From a checkpoint of a small contrastive image-text model: text encoder activation gelu_tanh.
Rows from block 5 of the image encoder of a small contrastive image-text model, named by matrix and row number. Rows with one number within an expert belong to one neuron, the router's apart. Each number is 128 + 32 x the weight over its row's rms, rounded and kept within 0 to 255. All counts start at 0. Numbers have three digits each. After the name is the row's rms in percent of the matrix's.
After each expert's rows are labels from the 100 images, of 14848, where the router gives the expert most weight on average: "responds to" is what is common among them. Only what is clearly more common there than usual is listed. The data: rendered roads seen from a driver's seat, with toy cars, trees and houses. In brackets: how many of the 100.
# router: slot weights (encoder.blocks.5.mlp.router.weight, 8x256), inputs 52-103
# up: expert up (encoder.blocks.5.mlp.up, 8x128x256), inputs 52-103
# down: expert down (encoder.blocks.5.mlp.down, 8x256x128, transposed), outputs 52-103

# expert 3
router.3 088:148130068168082164141128160142165105158145138093128176085080102148121070139090125129070117164140129082174071088096141095110129138095110134118068164092157106
up.0 062:127092136106112151108152050050126141063133135173087154186138112100098111065131129095163133130167119186144148150120124119178158152172180097145167121152092125
down.0 058:087186179126084101115061158142179060141182143051166099125108062126165144145109099144122084126159158099133129110147158107130131140082100142148141045152172199
up.1 065:137128182092147056145126075175096160113129069167126107158149094120133192131148148132136105112108120142141144206124186123147163117171121082171158142160095188
down.1 059:205184158086077132113166099150153170126152121115164137117164145139121112188161105115093114103137126169128164112105086118189135168130149110188143097135125175
responds to: truck (98); vehicles: two (75)

# expert 2
router.2 105:130169120122071108152114107147194126064117091150110051128158060094132069164119113168077133100156201168146203144127104109133153154194170143095140159134098148
up.0 177:126124160098103091138100150186120106140131123066152085127124127137103098119087135151155068121080131144093163126181059191119173136088122154123132145212115196
down.0 162:164098151057102127127143145157104133157083119102112073116162099098126129115100168111118110104066092144115144100127071190165164082119167139080082133167104183
up.1 106:159165107124112095186127142144102178124106119069148128109144214127076196129123128138121180107134106139163109120095080135106133184123120126114086094134150153
down.1 099:078065122123142135152163175129133134142152120113133084066118118154116111089107068151161125093098113105117153115154119146113135061106103135117057090181107162
responds to: truck (100); vehicles: two (87)

# expert 0
router.0 069:131160171162164132090104137136118104115124102160189172145130099101132134148166104090093122147200133123164125137145073088115041152107128087171125085056162118
up.0 050:113124103127129144159137169135143150126093104120120214073126198175102152058147150146111132213109085099126115092086088128180118125093084079162087118097113131
down.0 058:068155116129146120167118091100123160106154183162189157139112115114181130158170165098117115162186084099113157140104106126163112119091113069122139146083131101
up.1 043:170115117135161127133132144153112116181202122165108156142106148070111161168200145107124094140196095136137170174163128091156150105150098122197127154129089154
down.1 049:099122098162150145156160127125098123140182149118117196150094154122070120086130120124134123110156093116135105169177118094131116080194151114120087115122110194
responds to: truck (94); vehicles: two (92)

# expert 7
router.7 095:104123093092163126144101139189123158100114101136143102101129119117138081134120141136109143126111078115134119153111132173117148107142075184063093088099145117
up.0 082:134122125131145087139171124091104142186158161135123106212107107164162140154131127116080063144111151148116143116143162095161137085170106097135142110166055132
down.0 114:101142057095164159081125161136153138125095061106143141130205097106105123130078065114138172156113076119145221215092101085140140131046109124163152128047145168
up.1 151:120092059110157142099097190157063163132128128151078098165140168115111085133121142094151136156171085166145179129155122165134159094188102159125098165099102066
down.1 172:154128142139155172103124132129107129122147179064109168145112091174128130108078139124132076167166116125109125100107146162179171058146146099112109117097116098
responds to: bends left (80)

# expert 4
router.4 102:146093103135120197082206176082097163179148145157076101155167098079121086103104154082140154125162097124137170133142021134065124120168159166128085141127061100
up.0 079:105061202133105111114150127138137145116063080139109134104140116168131122082138099129149109081084129094100102187104140111136136119189165104165137116121150113
down.0 090:104115143156131153084188141123112119129157135162113172141193115156192150079161128067135098177198077094157122105118078135177058072119157185105083144061121090
up.1 112:084109141137124127149098145169134138137144091101183192074062156115128208113145082210126126140089159130064118111111144065111116091111118126174122091152163196
down.1 075:151173083131213166128133154135112078152193115090128112175091117087112084133132110132103073158096178123136146152136154116178162137105143149169175110187136103
responds to: car (88); vehicles: two (88); pine (80); bends right (60)

# expert 6
router.6 105:105163063161157108158131139061151130146125109148125180133155138115155154115124084139090189147103081090125092119040186080129097112123124049113122152093152103
up.0 113:128144144073114104137076117150180188172073082111155128136106168152132131176163133139053151166123108110160107175109164082143042159148120105136198115112143157
down.0 112:141117071071053196116180108146140178159164089150168163058116149083209125171118162114096171077129066105125110138170122146152150102114133116152089099109147180
up.1 050:199134195151103156104132120201073117206109086109116107076119126164129145123216193124173102153126141163160100109168124140113112148122149122159142184164081172
down.1 057:133084168141090110120209128169118126142172099110133154117074165150157147149114136139144077141120130130140082094120159149156113108107117099220132126169153160
responds to: truck (83); vehicles: two (76)

# expert 5
router.5 119:139140114140149187083102153084117120144121157104084108176153086119101086132094161085110190116162101111182142119078085182068111195112081169093130088126130103
up.0 057:108090107125159163111138163176100118130153076178178178099092108118150107122150122124141122157125118097057123178171183070153112086196098113177165168163098161
down.0 046:139121128135121200153152127119112191170095079128136123090103159133138108017125164107128105120057128216127098151200206134197172112145166124212128146105113079
up.1 171:156122069157106141142140136119165115165148125105184190093082131117095127122141130119138089168169109120142009110095186140157130140084115091152112126124183107
down.1 177:144115119133139157150182135116094182134116098167057121132127110073120107055131069119205158095107065144130104159160107106120147101246190132133171200088092095
responds to: straight (97); vehicles: zero (70)

# expert 1
router.1 108:132036125114101118147086118103127119153193179099147123105169151123098139135083118115177129073178073127109106120118083107138189122067037124117087053186143208
up.0 121:095131089137107088169143121093155134118131135105132118118166108113141167082110056142163134152145103097104117108065112060181143113087079125098116093123179177
down.0 139:143168115075139152121124115092118104182172174073075122141136104150076116084105113121085066151125140113127149091139152138158163140082111153119108123140106142
up.1 058:153140077124152173107157188135159132181131095153129115180093115139130094116154118132116135154105191108159115117124104110132075147177195141160168163149098144
down.1 055:130120141143183127107170142147103098164126073177120178088083146147105111098160081210139103167114110125089045107114145146141106118077130130243130140121157109
responds to: bends left (79); tree (72)